{"train_examples": 26041, "widths": [128, 128, 128], "rnn_width": 192, "rnn_layers": 6, "eps": 1e-08, "steps": 4600, "batch_size": 64, "lr_schedule": "wsd_sqrt", "weight_decay": 0.4}
Rows from block 3, named by matrix and row number. Each number is 50 + 15 x the weight over the matrix's rms, rounded and kept within 0 to 99. All counts start at 0.
# weight_hh_l0: GRU recurrent weights (gates r, z, n stacked) (model.rnn.0.rnn.weight_hh_l0, 576x192), inputs 0-191
weight_hh_l0.147:56 77 41 41 70 56 70 65 54 71 53 52 62 56 48 44 61 55 44 57 56 48 60 51 59 36 72 64 44 36 47 36 62 50 61 57 30 77 68 57 42 35 34 56 38 42 62 60 33 58 33 39 59 55 49 81 56 44 40 63 56 59 61 54 69 34 44 71 53 52 46 62 50 64 37 48 25 63 68 48 53 46 43 45 53 62 63 42 55 33 66 48 55 27 41 53 54 48 74 35 46 63 36 82 42 32 55 22 40 37 51 71 28 28 48 63 37 47 58 51 52 66 67 55 30 61 39 47 51 44 64 76 70 37 54 59 35 19 48 40 56 60 51 53 42 73 53 91 59 42 60 45 42 50 66 54 50 26 62 75 40 50 42 72 45 80 65 47 49 70 43 71 47 29 41 61 67 33 50 69 27 27 34 62 40 86 55 56 29 42 62 51
weight_hh_l0.148:23 57 56 62 47 47 59 49 37 65 89 62 39 73 41 68 87 49 34 34 80 34 54 50 55 62 47 50 61 64 51 76 88 50 39 65 49 40 56 48 60 39 50 53 37 45 62 62 71 70 53 36 60 66 31 52 58 71 46 28 75 50 20 58 56 42 47 47 55 58 69 35 47 47 59 52 38 56 34 44 51 63 40 64 50 39 73 57 41 66 57 53 40 62 74 19 45 64 56 29 65 63 58 51 56 74 54 55 68 19 60 58 35 65 70 62 45 54 31 41 72 45 69 44 46 56 39 46 76 54 60 46 52 52 45 75 63 59 21 54 23 36 52 46 47 51 62 64 99 40 51 57 47 43 66 35 61 59 50 59 21 30 55 51 37 26 36 20 46 17 54 59 23 67 35 41 70 49 57 74 42 32 46 58 44 66 48 35 50 42 59 40
weight_hh_l0.149:64 51 33 58 50 31 53 62 61 60 53 52 46 62 51 49 56 49 63 50 55 56 41 35 48 55 51 53 67 30 58 54 46 52 44 67 42 51 56 38 42 61 56 47 63 46 56 51 47 46 40 41 61 41 57 57 52 58 50 46 48 32 48 49 69 72 58 37 47 44 60 28 51 69 68 52 51 42 49 41 42 49 69 53 55 46 52 32 64 54 52 56 54 69 49 47 67 63 64 42 54 49 53 53 52 64 58 29 61 58 85 64 34 54 60 47 41 50 38 22 65 44 56 58 31 69 42 41 66 56 44 64 40 38 56 59 51 41 43 48 51 50 49 54 22 72 39 58 41 37 62 49 52 32 43 53 50 27 31 55 67 50 42 60 53 50 40 62 41 64 49 62 46 75 35 24 53 33 47 58 13 38 53 29 56 35 40 49 46 30 39 32
weight_hh_l0.150:33 33 50 30 37 51 42 52 61 63 56 75 64 58 45 50 60 55 65 61 61 29 50 46 72 63 41 46 20 43 49 52 60 66 21 40 45 62 58 38 54 72 37 58 43 45 37 58 58 34 57 69 41 68 65 32 65 46 44 61 47 57 28 27 15 32 57 39 61 44 39 67 48 30 86 48 50 31 28 65 43 30 52 71 77 52 50 56 43 40 28 23 36 41 43 52 58 13 42 40 38 43 73 51 52 57 58 47 43 60 74 45 44 33 44 54 02 69 64 15 44 49 29 35 44 40 45 28 61 33 29 65 65 35 23 49 49 68 71 45 85 45 64 44 37 55 61 42 69 24 33 65 60 57 15 68 50 59 65 09 76 42 41 58 49 65 42 41 66 45 65 66 57 38 58 74 47 40 79 88 61 62 63 44 70 49 54 52 41 29 46 68
weight_hh_l0.151:46 50 38 39 68 45 29 41 55 66 41 57 43 35 63 50 57 50 49 52 64 00 32 97 34 81 49 69 34 51 55 45 47 58 45 58 47 64 68 48 40 47 47 18 44 45 43 48 42 54 71 71 42 54 59 41 29 51 41 25 46 43 46 77 57 63 58 31 41 29 68 68 46 31 45 54 39 18 70 54 55 39 41 62 53 72 38 77 45 56 21 41 44 48 36 39 43 33 32 42 44 63 68 38 58 46 56 45 42 52 76 59 47 39 29 34 64 35 41 55 71 33 42 56 43 70 60 23 42 53 51 48 37 60 65 60 53 33 53 23 54 51 47 55 58 38 44 58 75 37 34 39 51 51 69 56 43 61 46 47 62 87 63 74 51 40 47 73 46 23 27 56 75 62 51 52 46 41 66 64 50 48 60 36 73 53 68 78 52 70 48 21
weight_hh_l0.152:30 68 54 41 32 36 50 71 42 43 42 51 51 53 29 66 65 63 30 22 50 74 34 49 25 45 39 18 58 50 49 63 43 70 67 59 41 47 58 24 38 59 51 47 35 20 37 50 60 51 50 33 98 72 48 34 46 39 52 38 94 28 45 52 37 45 33 26 33 46 32 41 67 32 36 48 46 66 62 34 49 24 46 17 52 61 99 67 49 38 58 84 78 37 54 21 59 64 52 41 54 47 57 63 57 82 59 59 61 41 42 44 19 67 29 41 18 52 34 41 40 49 86 49 55 49 49 80 50 57 60 60 05 43 52 31 43 52 74 51 62 35 48 51 60 48 60 21 60 25 17 51 47 76 34 32 65 47 28 26 61 60 41 82 36 27 43 31 53 47 42 60 46 51 26 77 42 58 61 55 75 51 34 72 53 56 31 54 59 26 57 66
weight_hh_l0.153:56 49 66 36 25 60 40 55 46 34 59 35 15 48 42 51 42 64 41 46 65 49 41 40 70 63 71 28 87 33 63 56 57 51 77 47 42 51 53 32 24 72 39 57 54 63 57 46 31 38 40 44 56 32 22 30 67 35 71 63 45 34 72 50 53 79 54 66 37 38 56 62 66 29 25 50 59 57 43 51 72 51 54 57 42 40 29 36 63 57 30 22 58 61 48 77 45 25 65 70 71 40 63 57 38 51 35 43 62 72 32 58 43 70 73 46 56 45 71 58 77 43 39 34 35 74 06 53 50 67 53 27 54 63 56 57 56 53 42 56 75 85 58 66 54 56 69 48 16 37 58 39 62 41 50 41 44 44 40 30 63 48 19 45 41 13 57 36 01 56 75 62 62 34 32 65 57 29 66 34 40 41 74 75 65 58 45 49 34 54 75 42
weight_hh_l0.154:41 47 78 48 53 54 60 48 69 69 39 46 69 64 50 67 74 51 54 40 57 49 38 37 66 55 49 54 37 66 47 37 64 85 62 48 24 32 47 43 60 47 42 35 67 60 48 57 50 53 39 61 69 49 55 73 46 19 54 62 33 34 71 47 60 72 78 34 56 36 34 39 66 48 46 29 39 70 55 60 61 73 33 76 61 61 71 23 57 68 40 34 23 57 46 69 36 85 46 30 45 58 51 59 65 64 43 11 67 66 67 73 60 21 74 46 47 63 44 30 59 55 45 52 42 60 43 59 31 59 52 51 35 49 79 50 53 65 33 62 69 49 71 39 42 53 31 54 42 80 86 39 57 40 03 66 36 33 56 74 44 31 64 37 39 78 02 69 57 49 40 38 56 69 88 50 40 48 51 50 67 64 65 50 28 16 57 46 49 69 32 73
weight_hh_l0.155:23 57 62 57 43 60 51 62 83 70 76 36 43 69 41 57 50 53 68 41 65 06 55 34 35 42 55 68 69 51 65 64 25 74 52 23 43 27 46 92 37 88 30 40 50 50 55 55 56 50 54 49 55 41 39 39 43 43 46 35 35 44 67 69 42 23 52 25 46 47 53 56 39 29 20 57 38 46 56 40 36 41 32 44 60 69 56 41 66 85 24 58 51 63 63 28 19 65 52 42 50 64 31 44 19 71 51 43 74 51 41 40 60 38 73 42 49 60 37 30 61 31 44 38 55 71 44 40 50 61 45 34 30 57 57 69 28 30 69 42 34 48 45 29 52 36 74 56 78 66 59 28 32 55 51 63 53 56 57 45 12 49 37 40 61 45 70 39 56 53 63 81 74 66 43 53 31 43 43 40 76 54 86 50 23 43 52 65 47 38 53 43
weight_hh_l0.156:59 64 51 53 26 45 42 59 53 36 49 48 27 31 52 43 49 58 31 48 52 45 62 63 42 74 36 16 43 38 59 46 39 35 28 66 66 29 31 29 74 36 21 70 62 54 43 21 51 25 68 49 58 60 55 41 48 33 68 67 44 54 51 30 59 87 99 47 61 63 32 24 60 62 60 67 27 36 59 48 47 50 71 54 32 87 49 42 48 43 50 49 24 63 51 34 64 68 54 34 62 68 61 49 49 49 48 63 51 88 45 58 54 53 29 54 38 51 61 63 72 08 63 45 28 63 19 49 52 59 60 37 80 58 43 69 50 57 79 49 46 60 32 41 47 55 40 58 59 66 45 48 38 65 67 42 06 29 32 54 53 38 51 42 41 54 48 38 81 56 42 67 60 80 59 40 70 59 51 11 48 51 66 72 64 39 59 75 71 38 46 46
weight_hh_l0.157:47 45 54 55 49 48 22 69 72 57 32 55 33 70 36 61 60 48 35 50 62 24 38 66 35 75 37 58 89 67 63 54 66 53 68 56 57 51 31 41 48 49 63 56 86 24 52 72 51 44 14 47 50 40 70 73 60 52 56 48 48 51 42 54 52 39 53 47 48 59 41 64 31 40 67 57 47 44 63 73 48 46 61 11 13 43 54 24 61 58 44 60 62 47 36 82 39 59 58 34 67 48 42 42 48 58 31 39 29 50 51 25 63 66 38 48 49 65 59 38 28 41 73 42 54 53 42 55 50 47 62 34 57 33 43 60 75 79 68 74 20 49 49 68 58 77 49 43 49 53 50 51 59 49 48 70 75 68 64 27 59 51 74 41 46 49 40 77 42 38 45 26 48 45 39 65 44 21 58 34 43 78 58 79 56 44 43 47 51 38 62 19
weight_hh_l0.158:63 80 44 58 54 38 56 33 66 28 32 55 53 76 58 58 34 67 36 36 54 57 41 73 37 42 64 55 36 60 40 51 63 65 53 35 46 35 39 46 41 58 43 68 50 34 52 12 42 40 55 50 38 59 59 57 50 40 46 41 79 52 95 61 57 19 80 52 34 35 54 57 40 59 51 68 57 44 34 45 58 32 48 63 54 41 73 35 41 59 49 33 60 33 79 61 45 50 65 15 63 40 47 41 54 54 46 32 43 68 58 36 47 58 41 68 41 54 35 53 76 89 57 39 51 66 59 59 69 64 49 32 50 54 48 67 79 47 43 62 78 55 69 61 29 72 45 31 50 45 70 72 81 33 36 45 78 60 35 39 49 51 72 37 53 18 46 49 67 51 44 72 59 39 53 60 41 89 72 53 31 43 52 20 41 52 53 30 50 45 66 30
weight_hh_l0.159:39 25 67 36 60 27 52 39 30 49 46 63 66 52 46 51 47 57 66 77 71 34 60 52 64 06 32 75 63 50 65 27 65 43 46 33 59 62 47 67 31 37 39 31 32 49 36 51 35 35 58 37 42 45 41 59 69 31 58 68 28 42 61 77 59 52 25 55 53 53 49 42 35 48 35 51 56 62 51 44 51 70 51 57 33 54 61 56 60 46 61 49 63 47 46 43 56 53 57 62 52 34 37 40 74 63 62 68 58 52 40 57 38 84 62 61 71 76 39 94 57 63 47 31 69 48 33 61 34 16 24 51 49 64 34 26 40 54 23 51 47 43 41 68 50 57 48 50 68 39 81 31 53 44 42 41 76 40 43 72 58 39 51 63 45 63 59 44 38 38 50 52 34 45 63 58 58 55 50 24 51 34 57 24 50 64 62 46 45 49 77 40
weight_hh_l0.160:48 51 56 48 65 73 40 46 55 84 44 37 39 79 32 39 78 47 53 78 28 54 65 36 36 65 71 68 54 54 61 46 45 55 52 45 50 71 52 49 33 72 58 52 50 25 58 49 41 49 53 54 51 51 61 55 52 32 58 46 34 51 62 45 55 12 66 29 56 54 84 42 67 61 54 58 36 60 63 22 43 59 51 37 45 60 65 33 56 73 86 58 46 61 64 48 48 63 75 53 57 45 50 45 63 44 43 49 65 45 48 53 30 41 47 38 60 55 34 30 62 33 41 53 33 27 62 64 64 71 00 32 53 18 49 40 42 43 37 41 54 73 76 42 33 82 72 46 49 54 55 47 49 69 59 23 64 49 63 55 58 46 44 47 44 62 43 53 67 57 50 59 66 46 53 45 31 52 16 63 59 64 35 58 69 52 63 58 48 37 71 44
weight_hh_l0.161:32 62 43 60 48 51 51 42 46 53 58 62 75 50 57 43 53 61 29 44 44 54 44 35 64 52 54 50 64 32 61 14 44 57 51 38 66 50 46 38 44 36 53 51 21 37 45 24 46 49 37 40 47 47 54 48 55 34 25 48 47 61 60 57 61 41 33 41 53 80 46 40 53 61 29 70 36 25 51 38 31 47 44 46 56 53 50 43 64 82 36 52 65 64 52 71 55 40 58 52 62 43 50 17 55 41 53 21 22 61 34 66 61 75 56 66 47 55 65 46 53 50 71 35 70 63 66 65 58 44 50 26 54 40 07 49 48 58 77 73 45 71 43 45 48 49 52 46 63 71 62 37 48 83 35 55 55 49 51 60 32 99 19 43 46 42 66 64 43 77 68 48 66 61 50 46 52 72 36 53 54 84 65 29 51 46 48 46 61 42 76 55
weight_hh_l0.162:54 56 33 37 29 23 50 61 59 59 31 37 25 71 85 48 48 77 41 72 02 42 48 53 41 78 49 35 62 66 24 54 58 56 51 47 53 65 36 33 22 49 77 47 37 64 30 59 21 40 46 62 65 66 34 57 55 37 62 57 79 53 37 53 56 73 00 49 34 36 30 73 35 31 70 51 45 48 41 37 31 67 69 34 32 77 58 35 39 70 52 62 66 29 57 38 44 62 77 60 48 58 32 43 60 27 26 40 56 44 46 50 54 46 67 69 36 46 78 28 58 61 50 62 33 72 43 80 44 56 45 50 53 28 58 61 35 40 17 39 61 39 48 41 40 48 78 33 81 77 37 58 56 46 75 50 47 45 52 29 48 18 13 47 39 53 52 33 51 47 39 54 66 44 77 49 47 33 36 57 44 65 47 54 49 50 61 52 30 61 47 40
weight_hh_l0.163:43 60 45 70 21 16 27 38 40 36 65 56 75 20 33 25 76 53 68 56 21 71 57 54 46 33 43 58 09 41 74 38 45 25 28 77 79 29 48 22 64 33 43 56 47 56 63 72 23 51 69 67 47 38 69 43 77 50 65 58 61 23 17 67 21 66 53 38 60 55 58 58 34 42 51 67 66 42 71 12 40 70 49 43 36 42 44 38 44 46 46 35 28 48 47 39 63 45 48 29 37 27 45 46 57 46 63 75 55 39 51 46 40 59 42 66 35 47 47 70 56 70 31 15 32 44 47 45 50 58 69 51 68 41 64 49 60 52 64 47 68 79 28 96 19 72 43 38 49 61 44 46 56 49 54 58 00 74 12 39 72 34 38 20 30 75 46 37 73 49 61 60 24 43 49 26 95 58 63 73 44 25 44 73 10 50 50 67 64 47 42 43
weight_hh_l0.164:34 51 59 86 36 37 60 43 39 36 45 51 30 66 42 73 50 78 41 70 55 48 80 50 42 47 39 28 62 56 62 52 65 34 45 52 59 19 58 34 43 26 50 50 53 50 66 36 70 63 77 50 54 49 39 58 17 57 54 47 61 52 49 56 63 59 31 45 49 44 57 62 29 34 47 24 82 48 32 80 46 64 61 33 53 68 48 27 64 45 60 81 47 71 59 39 07 65 72 41 44 53 30 38 45 58 55 52 60 40 58 38 50 54 63 39 72 37 39 34 59 51 53 62 32 64 36 64 35 57 55 62 07 48 49 54 53 48 62 37 47 56 46 41 49 19 51 46 39 32 49 53 51 39 44 50 52 77 47 45 53 49 45 50 99 28 41 76 57 43 51 47 41 46 55 56 48 30 57 68 51 73 59 57 44 53 52 64 52 87 41 67
weight_hh_l0.165:81 41 55 52 43 42 61 21 46 22 50 43 80 58 57 48 66 34 56 41 71 50 34 58 62 53 63 59 52 49 39 64 65 42 72 51 60 55 48 44 58 61 34 47 57 42 66 53 69 54 52 61 41 45 42 66 51 47 57 43 44 58 51 69 37 46 51 66 45 62 66 34 71 56 36 33 68 64 28 59 53 67 46 53 41 37 33 63 62 34 48 21 65 59 53 23 56 73 30 60 51 65 35 33 22 53 21 46 40 60 22 56 44 79 60 72 66 50 36 44 18 62 78 50 45 71 58 43 36 61 49 75 26 42 35 85 47 66 19 39 58 74 55 46 57 40 92 71 53 53 61 56 46 62 73 32 58 74 40 49 50 48 45 32 62 55 20 77 36 55 37 41 51 52 48 27 31 46 52 54 57 54 46 44 42 24 26 39 07 96 18 33
weight_hh_l0.166:42 50 76 65 61 72 48 46 86 61 27 51 39 41 60 55 73 58 35 43 68 93 36 47 49 82 57 15 35 48 65 66 87 85 41 63 54 53 48 50 45 66 68 69 58 00 55 71 43 68 59 38 81 43 53 67 36 41 61 58 65 49 49 44 22 58 67 48 18 29 35 45 43 64 39 40 57 84 44 24 45 59 45 28 60 71 71 77 52 51 44 44 62 31 79 53 24 55 32 56 51 54 40 45 62 33 49 57 62 96 52 40 63 71 27 28 98 52 55 57 48 65 24 39 48 62 90 31 44 54 34 65 37 22 33 18 46 73 13 51 44 73 33 77 71 48 36 24 64 87 64 30 53 60 45 67 01 73 30 29 51 64 81 57 12 99 08 67 58 69 72 55 43 96 78 40 30 62 60 53 65 62 23 51 38 54 55 49 51 33 40 26
weight_hh_l0.167:29 63 45 47 37 41 45 47 64 59 64 54 54 60 24 89 59 72 31 39 54 52 49 44 64 46 51 64 39 45 29 57 55 60 32 37 59 41 72 48 58 28 61 41 35 54 60 48 48 54 40 49 57 30 53 46 47 69 60 60 64 55 59 35 43 59 38 67 37 39 58 71 48 55 38 31 51 24 36 65 54 43 37 51 55 38 77 45 78 56 46 73 80 42 67 40 42 47 63 27 27 53 69 60 19 69 49 52 39 24 58 40 55 46 48 54 30 34 55 40 38 36 67 50 65 31 41 58 41 58 50 68 72 27 46 67 59 53 44 49 53 68 61 54 56 54 43 43 41 28 74 43 42 01 69 53 39 50 44 16 67 45 66 50 58 43 69 44 57 30 31 57 49 54 43 44 60 45 68 79 44 62 49 63 61 53 64 68 48 52 41 45
weight_hh_l0.168:56 85 17 70 61 31 62 62 74 40 54 41 40 72 29 51 54 54 57 36 66 61 54 47 54 39 36 32 39 69 50 30 49 51 49 32 46 39 44 65 60 40 45 35 36 61 45 41 75 55 62 32 29 51 66 57 60 40 39 41 40 48 61 50 36 87 53 39 43 54 35 66 27 39 48 41 47 45 43 59 45 40 53 67 68 52 36 50 55 53 55 60 59 54 57 24 47 32 49 44 51 38 42 43 68 37 42 58 64 42 45 26 52 58 54 65 51 60 51 83 67 41 59 47 38 50 51 39 34 60 27 61 34 63 56 49 49 57 50 74 37 54 43 41 57 57 45 85 42 30 39 50 42 68 64 54 35 29 35 57 65 35 59 80 52 58 61 66 89 43 23 39 74 38 44 63 43 36 74 46 45 44 56 57 58 78 76 47 65 47 74 50
weight_hh_l0.169:46 44 67 58 40 95 41 29 61 68 52 49 42 81 33 45 40 51 58 20 56 35 48 48 50 66 58 54 56 71 55 97 40 59 68 37 71 57 45 59 45 40 81 46 54 79 61 58 58 52 51 54 42 45 40 42 44 42 76 56 52 73 45 63 61 55 31 44 39 30 64 58 49 50 33 43 37 55 56 52 53 50 30 57 63 30 67 45 69 54 33 23 73 55 50 61 44 57 49 62 49 35 41 82 48 27 62 34 38 53 47 34 52 67 28 41 49 41 44 33 37 39 47 74 18 54 26 33 53 59 49 69 23 59 45 43 43 61 41 24 57 28 43 76 50 59 66 31 68 37 64 64 45 54 32 41 42 36 32 44 58 23 72 50 38 61 22 45 70 49 54 53 71 57 44 59 72 78 41 33 49 36 41 35 55 52 45 65 78 23 66 53
weight_hh_l0.170:29 48 47 30 67 35 44 54 39 35 40 37 40 41 39 50 37 56 43 48 42 47 54 85 45 37 90 44 39 43 35 46 57 99 69 31 45 54 54 60 51 61 56 66 37 89 61 49 53 40 51 52 69 58 46 25 34 44 68 58 62 23 68 37 50 28 56 50 56 68 64 39 43 69 52 55 65 42 91 71 16 38 45 48 28 40 55 72 56 68 16 52 56 49 51 90 52 70 77 50 63 52 42 63 31 49 73 62 59 49 52 49 49 58 42 73 80 66 49 16 58 10 45 69 00 33 37 66 28 26 71 61 64 29 68 49 78 28 55 58 67 74 65 35 56 61 33 44 59 65 23 34 55 57 56 34 15 81 63 38 15 55 41 66 63 60 45 37 58 47 81 62 23 67 59 60 39 88 44 54 68 55 62 37 51 41 33 41 57 44 14 38
weight_hh_l0.171:46 67 47 49 30 69 57 30 49 58 33 63 60 53 36 25 71 38 57 54 95 44 72 27 51 23 46 40 76 65 39 62 36 29 65 67 53 44 47 46 57 39 50 79 34 36 33 77 51 48 51 70 15 67 48 44 58 52 53 57 54 60 40 45 50 32 65 57 59 63 56 30 63 58 64 64 43 59 65 53 45 42 43 52 63 48 50 54 38 45 49 47 55 83 49 66 66 52 69 39 45 35 51 41 30 63 45 29 29 44 36 49 73 32 56 50 64 52 73 56 45 60 54 55 39 44 54 57 44 51 53 45 48 37 41 21 43 38 79 58 36 71 38 77 59 41 31 39 55 34 54 38 68 52 35 45 51 58 48 34 66 64 11 55 53 67 47 78 51 57 48 49 46 34 54 64 41 47 47 31 59 27 45 62 60 56 50 43 51 34 47 31
weight_hh_l0.172:54 47 59 53 46 41 34 69 45 70 29 47 44 57 62 82 56 61 49 38 59 79 46 52 43 48 49 45 42 87 26 56 44 28 45 61 43 51 42 61 51 47 72 57 34 70 68 62 42 60 55 35 42 36 73 48 52 42 59 81 32 42 39 48 33 52 88 33 44 54 18 67 66 65 54 41 55 70 47 59 69 65 52 68 51 47 66 45 45 29 48 43 46 52 77 34 57 52 54 19 60 50 66 88 56 60 57 77 53 87 46 08 35 50 61 65 63 63 43 86 38 64 52 63 67 67 59 60 59 51 74 59 46 43 42 50 41 50 55 55 33 69 59 72 37 49 52 41 80 50 60 36 40 30 55 39 60 61 84 40 73 38 43 72 51 48 53 42 43 52 83 35 41 59 30 31 66 54 50 58 33 42 71 46 49 26 36 65 17 47 34 36
weight_hh_l0.173:57 36 42 70 22 27 53 55 36 36 22 60 44 39 59 48 78 55 57 54 40 46 56 72 32 57 37 45 32 38 52 67 40 28 35 60 63 39 63 52 37 48 46 71 46 57 77 48 47 41 56 47 88 00 47 57 36 26 29 64 54 49 48 44 42 34 47 53 68 51 40 62 50 38 42 24 49 76 47 35 38 69 50 35 33 55 79 36 58 49 68 43 49 37 55 30 57 66 53 61 58 57 63 64 59 54 21 51 73 22 47 49 54 21 48 53 65 47 51 61 31 70 87 68 31 70 43 64 41 38 68 54 43 47 48 76 63 35 86 38 34 56 71 43 72 40 59 13 61 43 43 44 48 35 53 46 24 58 34 43 74 22 69 61 42 25 33 53 49 30 55 46 62 69 59 47 77 15 29 33 76 00 40 36 37 14 47 47 31 35 08 42
weight_hh_l0.174:28 54 71 48 18 49 42 56 52 45 51 73 22 51 45 39 66 41 51 34 71 77 26 54 41 52 56 63 59 50 79 53 39 41 22 37 33 66 81 30 43 54 44 65 60 42 50 65 72 47 22 63 57 71 57 48 62 45 35 33 30 33 70 19 44 40 94 42 68 38 35 33 65 46 62 41 69 28 34 56 40 29 66 61 53 30 69 58 56 62 49 51 37 72 54 45 48 74 60 58 58 62 37 51 32 48 52 54 32 55 61 54 29 67 63 24 36 49 44 46 66 63 29 67 67 54 54 71 66 65 59 68 51 42 50 68 73 70 38 52 53 73 55 29 31 31 63 42 67 73 58 77 75 77 46 67 71 57 46 49 54 39 26 36 49 83 27 41 54 56 49 37 77 58 44 74 40 69 44 31 50 55 62 37 65 60 24 34 51 65 37 68
weight_hh_l0.175:59 47 63 32 60 90 72 23 38 52 48 36 65 57 53 49 61 23 49 59 58 66 42 47 69 20 70 64 50 70 42 43 44 49 62 68 42 38 57 50 51 42 59 41 28 62 42 30 44 53 55 49 32 43 25 57 37 43 35 46 04 54 48 35 59 38 60 51 59 18 83 36 50 59 58 39 27 54 78 64 51 61 55 60 49 42 65 44 52 59 69 60 67 45 44 39 68 71 18 47 65 59 49 52 57 49 37 52 30 24 61 52 42 60 51 51 57 48 63 52 41 50 36 42 43 46 18 44 48 23 57 61 34 79 22 58 52 61 65 38 46 49 61 54 55 70 31 30 36 60 63 71 70 61 22 25 70 34 43 39 53 50 42 58 55 50 71 61 20 63 61 57 49 51 39 33 39 65 61 47 78 73 39 38 61 55 77 43 52 56 41 49
weight_hh_l0.176:43 58 68 53 27 26 64 12 62 59 62 67 67 78 46 20 50 67 20 71 78 52 43 41 57 31 72 41 25 52 45 36 80 53 44 46 50 36 51 49 31 56 67 35 40 52 35 71 71 17 25 34 63 58 83 51 46 30 48 33 58 49 57 33 54 32 51 62 66 52 44 73 47 32 61 35 13 34 80 79 57 49 45 36 42 44 71 64 68 70 56 53 24 60 68 85 47 48 63 43 31 53 45 35 44 83 49 38 43 24 61 72 52 47 62 68 49 61 35 41 28 53 38 71 31 46 53 74 63 50 42 91 59 51 45 57 44 55 70 42 54 63 67 39 63 38 41 59 53 59 63 54 44 38 69 63 48 64 82 42 56 49 20 34 57 77 66 44 41 34 40 91 59 55 54 58 61 51 39 58 65 66 58 79 73 76 61 46 68 40 28 50
weight_hh_l0.177:52 39 73 57 50 57 23 38 37 53 49 80 39 48 76 58 31 70 76 45 39 55 11 43 49 66 03 41 45 50 49 62 18 43 82 68 35 45 66 27 18 45 73 36 52 44 52 66 61 35 59 40 99 30 53 76 47 28 34 50 75 27 31 67 68 54 30 41 46 33 69 21 57 51 73 65 36 56 72 41 62 70 51 03 43 61 84 27 76 43 37 24 69 57 31 68 63 44 60 40 78 31 43 66 54 33 41 73 63 72 52 22 26 57 81 45 66 64 70 64 37 49 66 70 63 32 36 41 46 81 56 31 44 47 43 10 60 66 29 36 45 26 66 54 61 56 65 35 26 36 43 38 49 13 61 22 41 70 89 28 34 50 57 59 31 68 37 35 58 55 56 37 37 89 48 34 46 99 50 62 26 33 48 70 60 70 46 76 15 78 30 29
weight_hh_l0.178:37 69 40 66 74 38 36 79 56 46 49 55 39 63 63 76 68 60 72 46 51 43 49 30 59 46 52 49 39 54 68 67 47 39 61 35 37 49 62 63 40 03 82 31 73 65 68 52 43 51 24 32 47 46 20 60 81 31 43 31 65 56 83 83 71 45 43 59 41 35 51 70 71 44 37 97 62 55 82 54 67 00 64 51 57 53 53 58 80 43 34 35 53 58 47 52 44 34 40 42 51 29 52 32 56 56 58 59 39 42 41 52 44 22 74 60 58 37 47 39 72 42 50 31 51 53 52 30 46 70 30 58 27 43 62 62 30 49 52 26 50 63 61 72 35 68 72 29 44 19 39 35 40 48 68 53 47 61 35 43 58 45 59 54 35 35 67 41 36 43 54 30 64 36 22 58 33 59 86 34 35 23 16 33 35 39 34 57 55 59 27 63
weight_hh_l0.179:37 60 68 72 50 48 39 51 56 39 73 66 51 52 48 35 04 41 71 52 40 46 65 32 47 44 48 60 60 38 46 47 62 56 15 41 43 55 38 23 83 00 28 49 65 62 42 29 77 47 40 51 63 40 73 51 42 20 46 48 50 52 42 39 30 99 00 07 36 50 56 40 56 87 17 42 77 61 51 83 46 11 49 52 47 71 58 36 16 43 48 53 52 43 58 28 71 44 56 67 37 62 25 34 45 35 36 69 55 53 57 51 35 76 24 43 29 38 82 33 54 60 44 35 28 78 74 57 57 46 57 63 55 53 77 66 05 51 44 32 50 48 70 37 47 67 34 39 68 43 41 29 49 25 67 70 63 50 63 62 55 60 26 03 56 67 43 37 38 71 53 53 33 66 45 42 61 40 24 58 34 45 60 46 61 38 66 46 33 34 49 36
weight_hh_l0.180:45 34 40 36 48 68 52 60 31 66 54 68 47 34 25 30 60 68 42 60 61 33 32 32 44 31 60 62 33 60 70 51 31 47 84 39 68 59 62 46 60 72 57 74 46 72 69 58 44 55 61 56 64 69 56 52 49 61 52 22 39 55 62 62 75 53 33 21 50 61 59 47 61 41 73 47 52 41 41 67 37 50 19 66 37 57 75 50 52 43 51 63 49 61 39 47 53 39 72 64 56 49 41 60 42 27 49 57 67 74 59 39 51 45 52 28 41 50 31 50 64 62 46 38 72 55 48 68 49 56 42 45 52 48 73 34 70 38 47 55 38 82 39 41 37 50 51 56 41 69 55 80 21 76 67 35 37 56 61 23 44 33 33 50 43 57 44 57 48 53 44 42 45 47 64 53 43 66 48 25 55 50 76 47 59 42 70 43 41 44 44 25
weight_hh_l0.181:52 25 37 46 68 36 63 59 74 41 45 52 45 38 53 44 57 55 60 47 50 41 52 43 59 49 59 50 46 36 71 53 46 20 49 71 50 55 55 37 62 80 71 45 38 45 61 44 34 41 45 32 46 53 62 46 55 56 40 32 78 45 70 63 62 37 80 40 35 33 69 43 55 54 29 62 47 33 70 09 56 18 70 66 55 36 06 67 35 70 39 79 77 51 45 31 43 62 38 40 45 64 66 26 60 24 46 60 39 56 54 48 32 95 60 34 51 46 58 51 70 61 69 42 35 62 45 36 37 60 36 70 89 47 74 64 62 39 55 53 44 51 30 50 36 74 74 38 43 40 49 56 55 54 27 64 64 37 30 76 31 53 44 68 59 60 61 67 51 37 36 40 61 51 61 59 56 63 42 47 52 09 59 66 33 67 60 75 29 64 27 52
weight_hh_l0.182:73 58 52 68 46 60 40 61 73 50 53 32 33 86 60 54 60 33 55 72 52 64 31 45 24 51 28 47 83 62 42 82 60 50 63 54 57 64 45 42 46 64 47 69 49 46 81 60 73 54 66 46 37 49 56 35 67 54 71 57 68 85 50 32 56 90 73 48 75 55 41 59 65 51 83 70 62 57 61 56 36 56 64 63 38 40 69 79 42 53 38 51 21 72 48 70 62 22 68 50 54 28 39 53 48 64 46 30 58 64 56 47 36 40 58 57 32 37 25 32 23 49 54 44 52 25 32 40 87 60 51 61 60 60 48 55 64 38 62 38 66 55 61 35 57 62 50 44 54 69 46 51 68 31 43 53 59 35 51 62 58 57 49 36 26 49 13 13 59 83 30 31 52 38 37 54 53 37 26 43 53 68 77 88 23 56 54 50 09 64 33 38
weight_hh_l0.183:63 49 77 42 26 41 34 60 43 59 34 51 51 48 62 80 53 27 40 48 28 80 34 56 38 60 49 66 73 51 62 59 46 29 46 37 44 81 33 69 53 63 54 61 50 66 52 44 31 69 41 59 12 46 64 35 32 36 44 17 40 67 27 59 39 50 39 67 81 40 60 57 72 41 53 39 57 46 50 48 46 46 66 64 63 51 63 75 51 79 41 44 71 53 47 66 42 45 53 66 54 43 40 67 54 99 43 46 39 50 84 64 62 42 34 44 44 52 53 60 23 35 48 38 39 61 39 74 42 44 35 61 38 50 51 87 36 32 52 34 68 53 53 44 45 48 62 59 54 62 50 47 53 68 55 58 32 24 53 57 48 69 47 73 44 59 61 61 50 18 37 36 68 26 54 55 57 32 18 27 56 44 55 99 30 53 50 56 56 55 61 45